Weights of a small multi-label audio tagger: batches of 256.
Rows from block 3 of a small multi-label audio tagger, named by matrix and row number. Each number is 500 + 25 x the weight over its row's rms, rounded and kept within 0 to 999. All counts start at 0. Numbers have three digits each.
After each channel's rows are labels from the 100 clips, of 14848, where the channel reaches its highest value: "strongest on" is what is common among them. Only what is clearly more common there than usual is listed. The data: short pieces for a synthesised band: melody, chords, bass and drums. In brackets: how many of the 100.
# c30: last pointwise conv (model.blocks.3.c3.0.weight, 256x256x1), inputs 192-255

c30.30:497490510519480531532514454484516490508512521504499487496532507436481519515510505472562506501487536497504483459510482511507523513514494501475514527494459488478516487521491535485485516465486539
strongest on: piano-like (43)

c30.110:470438466478505477462473511475503485511519467484484495517488493463485505507464521479465504469484474503471509481494482469453542487487478525532499483498536493478449469540480482509523468507500479
strongest on: mains hum (82)

c30.185:486525479517517526534516452529527515574460480533495496474512459485479462477508481516477507498472521478518494490515533496487502518501494501472536499525523510515522511478507473444539486539494523
strongest on: trumpet-like (33); clipping (25); text has "clipped" (25)

c30.77:454496482457467502527476486515543523479490493524501488528470524477494525534468485503469495476466505478484491478506478459500517507496511456522483493519478477515470545517446495511526483468512473
strongest on: kick (99); drums (99); shaker (72); rimshot (52)

c30.150:478497483497539490452519491449504515492481506459501477481493508501470503441546474515508487489556540513541542508498535485465483565467512484503487478510491550499495537502507517470478498529473527
strongest on: rimshot (50); harpsichord-like (29); melody instrument: harpsichord-like (25)

c30.34:525494483523534462477489506442473500449493474499522498494530535482470489464509503476516479478512480500458536507484484483487520519486469501506475557466518511498523551532543492476451503501491462
strongest on: rimshot (40); clarinet-like (35)

c30.176:488527497526489566469524513542518464518483497472505501491508509540484485493481524485510482511496537444464504504514461499503461481547524458495551521514465486480447511511490481496464504431513487
strongest on: bass guitar-like (48); string section-like (29)

c30.156:487488450518498438454506479473509479494493549499516510472519511523503503468518504489458476475445469465495533486490476543469499537506474508499526488478489530493486496507512524493476491506502493
strongest on: text has "noise" (28)

c30.197:542468502507485473481505511458496500540483497519497484515446458487484482525501466463466469545489459537507504449495509468499506487443486466505537463500456542478443486437489466511487467468529500
strongest on: trumpet-like (49)

c30.224:532447486508494491493475569481481495506481498496506472533481476462512539504501517533494496464521466519511522480554522452472491512499449515493463472497548524528513535520495482519452528513484463
strongest on: snare (83); ride cymbal (46); thin (high-pass) (36); tempo: 70 to 80 bpm (27)

c30.102:500513485468528453455515465523534460526519489542488491480528462514496478523485509547500518478466511476550491462475530473522528508477522451520506527461521556485481496520505465471520475479476509
strongest on: clipping (48); text has "clipped" (48); organ-like (37)

c30.172:474516504466488480516502514503498519497533559578476460468511507490533500512481520505491512482485481484491518481497517502530474492486519487483509503477485493444527500522495544539480484470487499
strongest on: bass line (97); bowed string-like (91)

c30.243:472490499497494478538457512501502502517509496514497516540496492470523539499484510471496502471479469546507495493483525471501493496505506578507511498477522511542487471504536483539510503561503507
strongest on: marimba-like (79); melody instrument: marimba-like (44)

c30.167:462534526515500495540521489516562536527458545489515505505525489497487541467499493505549549542467467477514536527474503543498482508495541556520504510503465489514518487485485500494527459519517489
strongest on: electric piano-like (30)

c30.205:451462502483515469489455517488544481555503509470462486461476502491509522486473453480480531506539448561502528531496498503514467463488466491517527511589518503504514497513545456457465530525545483
strongest on: oboe-like (36); thin (high-pass) (29)

c30.148:519491506467506496508479481509483492514513492470493491518492503453508446465528526518451535478432484486514472438508512492526533484505465490467453472497466508481512505482488483509509446476471490
strongest on: saw pad (60); melody instrument: saw pad (51)

c30.218:507512456478515497493467506466520504486466543471523504491488506471519552482506470469495532488490487491484504521523497503450526534501530520511504485517503467499490460477459492504501560525525507
strongest on: snare (71); muffled (low-pass) (45)

c30.200:512530528457514538482482433478475519461498511498539511503452519463497545482498480487522503468504517518489492497441513443457540533475537528482482482472537522469482446504499499518439507487523496
strongest on: clap (57); horn-like (47)

c30.216:484534471490509488518516527528533463517484519492489527447523522525504507491478464495458503524472489467501527497489472551486465453470538492514488479509471471526484467503487492444476502481487492
strongest on: square lead (59)

c30.221:478508465479517497494451526454515454492488445490503495514465527452525492472523467535488510482488510479499525489484494484510487460504483503513497445490457501437471503469475495484512464486486497
strongest on: melody instrument: saw pad (29)

c30.188:466506485482443489498470525530511479500485498500588542491492555473500514512499512442496460523506501507474468496496511526481502528510551495479523461468452457511466465522472529502483502509472513
strongest on: cowbell (32); marimba-like (29)

c30.240:485523480522453536456485513514502493551484474524568533441455526505489418474523509454511491552536486475480497523509449545504543540548529529510521461487470517515513472506538518485449474489487525
strongest on: cowbell (42); marimba-like (31); melody instrument: marimba-like (26)

c30.184:461515495486517468565504480505539522516534501529495508527514513483476499564493495465545526505433483541487496482475494513511484455505502511472437497511502470524506469518518492529471508490532493
strongest on: vibraphone-like (39)

c30.16:497481464503484493433444529478520489531489494508505504521511499466492500487471540459495502505503505474487498484481509488495510508487521513501514498498417483458447476532496451497510471467528500
strongest on: clarinet-like (61); muffled (low-pass) (29); melody instrument: clarinet-like (26)

c30.211:494476483495501532491502506511480481499485499478525478510447497472487519447512529527452488481494457507499520540543485475480496508517491475435476485519512509549503433508514496527495483479482529
strongest on: crash cymbal (47)

c30.9:537512487518508496507463522461457460502467501529497501495501486482552507506521492484499499508508504541511502461540549452471524515496474508515493506465492554504493527485522481485504503562433518
strongest on: snare (61); thin (high-pass) (46); ride cymbal (33)

c30.18:521489487531490452497484530491527513529508476507512510506510514496541598532505475434507504507497503540466482522491509531471501518511455549535510520516480518505513482507475492487531517537499469
strongest on: clap (62); tempo: 70 to 80 bpm (26)

c30.225:481536486487496506486491484521508500522492534486558493489484524474479490491477481503508534482476518493493530509511516520469487551520478508502554521478504537482499488487542511467477482482469526
strongest on: open hi-hat (40); ride cymbal (34); string section-like (27)

c30.127:536523534534530479473512516450497499553526524512490505499495498471498459494540512469433529523495483533510537507473505459472513495454526449479502506562469528490498503466513518514484520490506506
strongest on: flute-like (35); clipping (25); text has "clipped" (25)

c30.174:457479486468482515495503505508533522500502424497509508525519497487507537523490492513518495517494495494486489489522483528584484474486536506524534521497488490474492498497477522506524505510499519
strongest on: bowed string-like (74); melody instrument: bowed string-like (44)

c30.104:508487491514502508527461489457493522517538479514501483464466478499457526493474500494475472520513528511447477490525462485512501470481475476442473485507492501487476479493511510482496496458535506
strongest on: saxophone-like (26)

c30.215:511499506495520516502503458515490475511472498492437432466490506503470480487535546493488501505498497471500449492511510502481500452498489514492478521544497463499552483492494488494466500486469507
strongest on: saw pad (41); bell-like (28)

c30.12:426481442470451493485520512518530490481441515516515520477512566507512538500468511519482502513471509478460465474497510523517511519524507468482544486481502472464503484490481483501489484471489497
strongest on: clipping (56); text has "clipped" (56); bell-like (38); vibraphone-like (26)

c30.118:508508532474488505486492488497519494498494486528489465495466509489494482448518476527475495477536488503513492545466483503491491480469467446485466519520477448502497512513512472467533494480462492
strongest on: clipping (44); text has "clipped" (44); clarinet-like (32)

c30.119:453499518484503498539498477494528526546504549510493528506472514500526506449500528517477537548480503499510490521489503491517478515526497500492501499522464503487511517517500505520504531549492481
strongest on: bass guitar-like (47)

c30.22:510507468474501488509475539543526489485479525487511527477512547514464504508493472546502498466478442525498487500475462513476493489511472509489496481466490530520510543533508461472495522487520502
strongest on: drums (100); kick (99); rimshot (66); cowbell (48)

c30.91:499482525489472479483468476501498454476466475546509520538490550493502487507504527520486503479471532491466511462501494504524480484528506522484541497457496505502486520482500493502483497493498478
strongest on: vibraphone-like (55); marimba-like (39); clipping (34); text has "clipped" (34)

c30.82:474452501476454483505475531501490514530513503476480485508470459522503505494489480480453499516461520507517468494503485496476453464508467501489494431527489497516478495496503479519519496503542524
strongest on: oboe-like (41)

c30.140:493512497469503479517473484484485471471524496505479521512526478525495484512470476490478514480483516487521486464507463442470528468506456498473509469490574480498491486509510452513547490490517504
strongest on: horn-like (66)

c30.241:504508494484510480466513459510471495452538473497516550470498519486498495503465488474482496474492542499494465513453500476501496488513529495511486498465507516487500499540452522495468526506511455
strongest on: shaker (57); bowed string-like (39); clap (39); clipping (27)

c30.254:473533476483501503503526476506514489513515486472517534480510522538500496461489459509456510503491499507508500458510435551481450492510532495498477505495563507520470443452511468496482497496496507
strongest on: square lead (41); marimba-like (35); melody instrument: square lead (29)

c30.55:478495516497508420503499489543513491515490471495469481490506489541492479474474514453517514518496496481521539499517481509510445459455457481454524486539463495495494523472522479451496475502492510
strongest on: square lead (76); melody instrument: square lead (38); clipping (37); text has "clipped" (37)

c30.139:489457507448528515523509526564500519525513429489516472533532482486488512489487523476517528518465483499494490561512527501487529503512506486455491505526480483556550485463477477510533469472463515
strongest on: harpsichord-like (50); melody instrument: harpsichord-like (49)

c30.51:506458519508483477529460516479498462483461511539466509512549455480507495486460527519507514526531505487481503487482477518506467478474494475496457501464479488513489502445463456521521480514542506
strongest on: saxophone-like (29); flute-like (28)

c30.31:476476484534483498511449473489492508541544496509470508522485480492503469516481490459539469566512492480465486487510440477519491476508494508487544495546516427455479516544535491486525545484503470
strongest on: sine tone (80)

c30.17:489494477494462468481465492488523516532484467473480479529540451479487465507511502473519493520481505503454487444500489497504492512508491528476494435475490512464519496508481524476515480512441524
strongest on: clipping (58); text has "clipped" (58); vibraphone-like (37)

c30.87:535488505497523488533532457531507514494488532508492470478558530511496518507503537487543482504468503477489496517489527528481504537477502501527520522496526482518516556510488521451479525497493498
strongest on: rimshot (65); cowbell (39)

c30.70:525478454510498456476463513488562520534463484550461471522486509495528539503530508501486527479497505552478518540498539491437562500475457561505493476543470527490522538462478481466498554573499456
strongest on: harpsichord-like (32); text has "noise" (30); thin (high-pass) (29)

c30.179:510479466506501482470483455516494503502548489479436517471482487496467503481450495485465493466480532471490471535486533504535513466477465510481503490528555453478493489453486526495518479520534512
strongest on: bowed string-like (100); bass line (99)

c30.90:513494550514499525500492463497482445466479488455493503488521507544496515541517488521486520494499501496506502488500503475522493472505496498491487534491494478534489551458497485514492497482495504
strongest on: muffled (low-pass) (53); rimshot (39); marimba-like (30); high tom (25)

c30.151:477501477480566486509546455534492518566499534528482464534512488518513481468535527490543523525467479536531549503464489492492494487468463476502490517546454488516539477507504503480504515535437487
strongest on: square lead (58); organ-like (38)

c30.244:502498536460502452498513531502465480511549511475511523497526490479474486502483424503500484515478474488474508486520467423492525481489501473490482523462498525501484521526482499515513491459498493
strongest on: thin (high-pass) (32); drum pattern: dembow (30)

c30.41:520509474474473484514450493517492483456477508457489504476502501479521519489527495478481481479497519519498552474518519492509494523493524488486445536461483503511517572523443492462486518483496485
strongest on: mains hum (59); clipping (36); text has "clipped" (36)

c30.56:502484534525517499493479480485497491524476517482499517512430482478480433506475511510490478507500494494507545458511475482506531483521476463438470493520494495491464496496547484516498470438485550
strongest on: muffled (low-pass) (36); ride cymbal (31)

c30.24:467531498507512467491512543485522518484493493520509543489531468499461506475531502498469496453524467488491476468512468500460483539478511511486505483481511488507483494513494498483479468509480477
strongest on: mains hum (96)

c30.161:499454527499503449486477554497545462518459476486498504507497469505504498539463494492484487498460497477515507462480522517497504523506464493508536519501495503523458500544485450492511462463510511
strongest on: text has "noise" (34); string section-like (30)

c30.71:508491542516525479501447489438476465492475521475500492478480476452479458459512484496504521495537484508551518488494506443489532511497451484461429535510511545487514477483528488475509491520419523
strongest on: electric piano-like (32); melody instrument: electric piano-like (32)

c30.72:486483516489539468498471529481506514524531513473454510469593506519507502497481490512535497538515477476478556474456516457556493460473475528480528559475502532436499530524495536451523490496489478
strongest on: organ-like (38); square lead (37); clarinet-like (34)

c30.3:487468480491499487466496495502532514519480452501521497497505493493481440491500478453451474477474473469463500463480459538459492521496479497471519496472488523538514486559509515499490474497517500
strongest on: muffled (low-pass) (56)

c30.230:495518499511487476484495472491517510529538480480488484460433486456505465525441478459441489519467471501503532517499477470455529445475492490448497486562540417470462488505539461484521528504496506
strongest on: sine tone (62); horn-like (44)

c30.168:483447490503517488519465533518497489511501485537519491505550474482524498514441521499500497479493510462507523508463495472531528469537431513491517509479505486494497450552479446519492420468503463
strongest on: string section-like (52); bowed string-like (40); melody instrument: bowed string-like (27)

c30.206:472461499481485485497504449513480500513532474480509485503455481470459490524464499510469469527494528495477503486514524517475506492502480521430515532489505487486479469505508513480489497476478473
strongest on: kick (99); drums (99); open hi-hat (49); clipping (29)

c30.88:516489457448509503457489497477509478523462475484531506462499560507565561517519495496464536495560471551460524505518523532454498507498501530525484483529503520500504463458439480484478531525495452
strongest on: snare (79); ride cymbal (57); thin (high-pass) (29); tempo: 70 to 80 bpm (26)

c30.253:500569467522560484554487483518541551525488530520483483500546488481501494501509498493553552515462520517526559488492515562494515512510521515498506500522483511530507501511512485505490485511459522
strongest on: organ-like (46); harpsichord-like (26)

c30.66:503522516534499500514503503498467495485494472549470500515471492470516457456519495538473499477489505514492518462464490468486525483523466452493447492505509517493527499535511454454513480493527478
strongest on: saw pad (78); melody instrument: saw pad (44)

c30.49:461519502511460494482501553515514490506466530479484454484480561446505554493495492490503509452533504504524471486494515518497441495501505522490493479520535538502488542508481468499489505516497518
strongest on: horn-like (57); clipping (40); text has "clipped" (40); bowed string-like (33)

c30.231:501499498455484508459474507534503509514476508514516512494464517468468562519496480486519490500491464558490530509479481515520529456478479506484502487529535512496484458510531466528453524482530485
strongest on: plucked string-like (33); electric piano-like (33); melody instrument: electric piano-like (30); melody instrument: plucked string-like (29)

c30.182:506482501462485515507523509469492501488494489467501466484469529460547527439547502513475518492537514491517492512516538518467478527522462513514499481503493533521494501469529493494479511531455522
strongest on: snare (81); ride cymbal (44); thin (high-pass) (30)

c30.194:489460492475466514476467502539477506554523469491490503509473469505494498463476513499505518514462438502488493478478493488482438489532493498500497490470541513534536457507506482519503514497508506
strongest on: marimba-like (55); melody instrument: marimba-like (51); text has "noise" (30)

c30.63:492502545484513513495513479474500461470484485472501497489506540480530538518468519560442496502490470475456510455468491479519565485491492471520501542470533490466482454508532465520492509504489447
strongest on: string section-like (52); melody instrument: string section-like (43)

c30.220:475489440516500539538508503487463488482474500432523495488446527565515561480502511508468513477521499478522484503483520528519436502489518504544476478512533503538519468511506508520489489514518525
strongest on: harpsichord-like (31); melody instrument: harpsichord-like (27)

c30.83:499512485485499490506491516490471478467462517523473551542488481480542510518508523498449509472462507492491460471488479459503486496511492484470509446511519540492500497462491503516524478462456522
strongest on: vibraphone-like (27)

c30.115:498513464498503485486500514576550510498487507544487443505479461562512487472502487475494526496474452531495485484492503480484510473502465520505501487493516506533535510547504471517522519537497516
strongest on: white noise (30)

c30.157:527477510456514479515530491525536489524514501499476506502503460443509505541526483463484540490466476499509542502524518485476517468458498498476493479530487497493545478512514501496484497500524491
strongest on: ride cymbal (32); organ-like (31)

c30.245:512529509548577545562493500512564515576481515512523532510476526522482493486531492493502549535479481489520495500513491517502526504510521490524481512604490527552513529455561497476523513511510517
strongest on: cowbell (35)

c30.21:508505492490496487530492454491510479503482559505480524493474483493492510542483509519470513508514532487468496473495505516517449506486538484511508516488487512483452456461531484500422506487498470
strongest on: trumpet-like (27)

c30.196:479479488504475520481458495494486496493499487493478512515487501464502541512454508518504458525483468478480477491485522519566495505528461508467508475496450519462478538608473549501507480458519513
strongest on: bowed string-like (100); bass line (100)

c30.201:508505474510470504461503510503442514473455478488577476516499517465494509491521470477523490480450487494478470495502515441443532528547501499496499501471533509479484519517515480526509502506470517
strongest on: clap (73); muffled (low-pass) (39)

c30.2:517539523456522503522484493486489568458492514523499518527487495495499498502489507498520507464476487494459474523452498520495537500470503492506482493483509497477530526483490514503513540511526475
strongest on: kick (100); drums (100); clap (75); shaker (58)

c30.123:536481538513488501516443508459474511485478464500460478551488494497489458519504486458476501499493522476554492479463505454456493491503468478478468480456470515486469440514516494530491476493511536
strongest on: clarinet-like (28)

c30.213:499540512513520492550483497494507496492469483486496454501541519511509511501519518480485537476497520476516510467447534465524485505481488550482487506475474457486504472550495480460492475521478525
strongest on: organ-like (42); harpsichord-like (34)

c30.50:487511453459514465465480505489527481511461509499519506506502536474522588504494458476492500488535489521454509528508481512455527538500480541555464506517472547521473527501458492498520524521480443
strongest on: snare (62); ride cymbal (28)

c30.217:495484536513499494493495547468531474510476504466463525486506464420505490459509518551450523442493464501489499494516461440499464463538478454508542469499523495478478496538554499506522500490496497
strongest on: bowed string-like (37); melody instrument: bowed string-like (34); ride cymbal (28)

c30.249:549498466505500476499477481500559485538521498542503510514525482480519513531503506428519522519457470523471525496467487464475495471475518504498484485503502486454467471515499469509498480455488500
strongest on: organ-like (54)

c30.101:509488505492466493467485500426495489467506522462472497499475477415515498512520495496486480465521506542481498499514490439499478462504495454500533471512529546459502491486455523524496493489472503
strongest on: saw pad (73); melody instrument: saw pad (28)

c30.65:512516549521504492535502544457474513477499458478532467461524453562486494475467431500488518477513522499525509483517462520491479505491462493482519496469485473523550468519571452485526456465495522
strongest on: kick (99); drums (99); ride cymbal (98)

c30.149:541524488482489521484500466532522513495494528576506544538462466478500491515476478496488471484459458478492489436477474457463469500520514472506496537471512461488486454504467488551508509445495506
strongest on: marimba-like (58); melody instrument: marimba-like (47); vibraphone-like (40)

c30.242:480531470520468497499449496483475493534526512497509467539509498452466488486529480506481509516485553440499501441527477491504491549494501479457506469478453519467511497512473494504520457474488508
strongest on: kick (98); drums (98); open hi-hat (61); drum pattern: shuffle (26)

c30.129:520494546468567504517495512507461428502523514496494490496559482497508496540502491527502556502527541513525535485511526517498491446521495482520548547492473515493515481498512458516462522502501486
strongest on: organ-like (53); square lead (36); tempo: 100 to 110 bpm (27)

c30.33:490488482532484458503533517507448493462504531495529551480511517476502485465521530580502516480493528512497454491512489491510501535578500489519512471452506503475468467506510497513464469505502493
strongest on: saw pad (74); melody instrument: saw pad (66); string section-like (30); melody instrument: string section-like (27)

c30.252:470483496487444499470516536491489511475445500453487480482496502425525483424525519561476469483540515453475491483495476486479473495568474445502522438452521516448497480525535502512444464488465505
strongest on: saw pad (63); string section-like (42); melody instrument: saw pad (41)

c30.93:500508469514528490481514491533490521513479495481504498514483472509534521490513527524514519468507532522591461510544538525471499521501495525489491478522470505483518491438489482507456510515465550
strongest on: open hi-hat (85); clipping (29); text has "clipped" (29)

c30.42:501487531470475475465528527519515504495509494510461525493513500457536535583497490477514517488496530489496475508460530527537500518494488531499521479439450493480525510528514570481479522522468529
strongest on: bowed string-like (100); bass line (100)

c30.163:528483538519506491516519499447467462472460504535529519524552526494515550496468524528486498458495507502505474528513493502499531514563462516498495518483491510504447497497487482517456491502523490
strongest on: string section-like (41); melody instrument: string section-like (35); clipping (26); text has "clipped" (26)

c30.113:488521496449490488536526481545504496548511481466536526472481495477476444467504480503484503556497469499526530517474495517488494498510531483508558507528476513515481455522534512523500523503476523
strongest on: text has "noise" (26)

c30.199:449485505464454485485453494487552498525513498460513471485488519492460525515453506505508466517483510531436502528493428518524496499482511501467494510524486532538456504546511520468475526467514475
strongest on: piano-like (44); text has "noise" (33)

c30.155:507492471471512511495480506477514469497489532512502525494488499497459490513536490511492505519487527462432537475499495485490466546525518487449519486480490495482493509467468506495518479474470409
strongest on: shaker (79)

c30.255:484487560492512463491483510509519465535492552489474486515503470481476523492458462498474506520482482552502520508464503527536541468501452516457510535508480534507461515471526481517455509501527483
strongest on: clarinet-like (45); melody instrument: clarinet-like (40); square lead (29)

c30.44:491470446494489498496468520455532466494498459501532512519503541482509553535454486536471508446507496469491498507534515494602530496513490524506504484478507530502502512497471528499491485500488495
strongest on: bowed string-like (95); melody instrument: bowed string-like (69)

c30.25:548480531503533441485473545488499537529505531529499461508532496487499507505473500494499508512508515495511522495463520525535512508472463495499501541531479501503466511471517524455487489492527475
strongest on: saxophone-like (32); flute-like (31)

c30.84:445508536499471497496494534487529504516531548461486515495438483461491491500500502505486488527492515484510533467487476459543496493474543482444500488494473460488445533459492516496545490488496497
strongest on: saxophone-like (33); flute-like (30)

c30.141:484509474510437512488506503494518507519499479517489493567439459521487449521487507512468498533449473466496482456497475519534479476502496484464516449500481526484454487497492535558505480485514508
strongest on: vibraphone-like (81)

c30.133:475489500517471505494469504528512511520491512489474473520465493460468490535429485522526469511512498500465440489512527519560525470517460489476497485520459479475450498505497470502446507474554496
strongest on: bowed string-like (63); melody instrument: bowed string-like (50); clipping (35); text has "clipped" (35)

c30.189:469524480498517497507506442504555495508488488490470491492530488467475453510520534490496494473460488493521532473482466484476498538498509479481509478510499527512506474549511502511500448451461519
strongest on: organ-like (31); clipping (28); text has "clipped" (28)

c30.198:510526496476473545524479529498478504490503534500533525516520561482519526479503499523523479503497491507497483475529509533498482526568505492538501492499533513562474485497507502516470516495468502
strongest on: marimba-like (85); melody instrument: marimba-like (65)

c30.89:503540489501513524527453509524518527518483496529552510545492519466500511530447474514519531510483478518516482485518478481535518507546479500463490492484518496513509466499541487542479503502486506
strongest on: vibraphone-like (52); marimba-like (52)

c30.99:462519538491516495550512493496455498494561497492495499473495528495488536485500463516510488500477493547492490491491458447503459478482465502502537483465534490506491481492494493479529497470506501
strongest on: bass line (100); horn-like (57); saw pad (46)

c30.38:482504541504483517524491481526520516510523536538495510521534489480464469470496493518560475540497539500446494470476480509530483526507508537469465525472487515497521560449488483494500468512498446
strongest on: marimba-like (30); melody instrument: marimba-like (27); vibraphone-like (26)

c30.187:483512487476437474497526532496496516525488516481496503490517513480474515492492451480497483506495506509490492463472504484499459513502524510491501485477465510491486504489490524497569498505463474
strongest on: reverberation (69); text has "reverberant" (69); text has "room" (69); clap (51)

c30.152:456505500497470497513540533495472476500471523467494499474501528418483483448488554557494472518513522484518511506513521480481551524550470447438516481467491540500497516528488480493457464465491521
strongest on: string section-like (57); saw pad (52); melody instrument: string section-like (39); melody instrument: saw pad (30)

c30.59:532487439497511506462506469507513522523472467483501511498501535489508568484477509502492518497513514526484480504495535500462524554511501529506492521499511526481502464495496489493491535552461476
strongest on: clap (62); ride cymbal (29); tempo: 70 to 80 bpm (29)

c30.27:467492517485467474479532512507509481503520495495544490493542493474463500528522516506502469506538510501549492507584512525464502521525507475437515489506485487518510495483516500478489482464459540
strongest on: kick (100); drums (100); open hi-hat (62); ride cymbal (46)

c30.61:514489475520491513533453493496452429512504532563511561490507497452531464495527506504505500532516465470501492483496516491485504532494548492489515473474486535491494464524468494509508464502496518
strongest on: cowbell (46); open hi-hat (40); tempo: 120 to 130 bpm (27)

c30.173:469498538483481495559500495521498512481485472509485544495473488460469469520468480553482512491510488452502498506506527481496563511460515476465455499474481513502500501514477471509468500516472523
strongest on: clipping (46); text has "clipped" (46)

c30.14:497523513539498512509500550521482520498447510501531503567507543499505491531530498476508520500523497455482497478450467502500507519537495523519467485453503513481521497543523499531538524518498494
strongest on: marimba-like (66); vibraphone-like (38)

c30.186:480507459522470500515512481522508517478509493447511472504481490548510471501470517486483490502522498486508499459497497511500502456506477521507507501471520482525444451495508505504473491489496490
strongest on: thin (high-pass) (51)

c30.45:500491455462474451483479513484476510507431514482473491487508531478484521507507503507514484515488450491525472480484497501458551504485510510521468470477471519501466511510463476498499535511445505
strongest on: muffled (low-pass) (37); rimshot (36)

c30.219:482507468496497522489484469510506462489504510461531563467476505492544517502516504461461495525493503486469539487502472518494491559507539510505543512468522489467508455504506496489507471501475476
strongest on: reverberation (60); text has "room" (60); text has "reverberant" (60); clipping (45)

c30.166:485505500476510517488446534488488473494469445518533532567504517462477489535476497476472489457487496460498472476561520477490531515554479500499521496476476515511519511528484467566483493520486485
strongest on: marimba-like (66); vibraphone-like (37)

c30.124:494488511512580472524474461467494499479476504489457460457519496453523493490528537455553526493477477507530573498476514473492495470456499491471515527500475494462542518525496515474467460500479488
strongest on: organ-like (47)

c30.103:488525462487515506535491476532523570538492512483495472480491516539481492503522493471522502501497499544521477480484485487464446488479531493510494468541529465524520458506518493487514539529519525
strongest on: bell-like (33)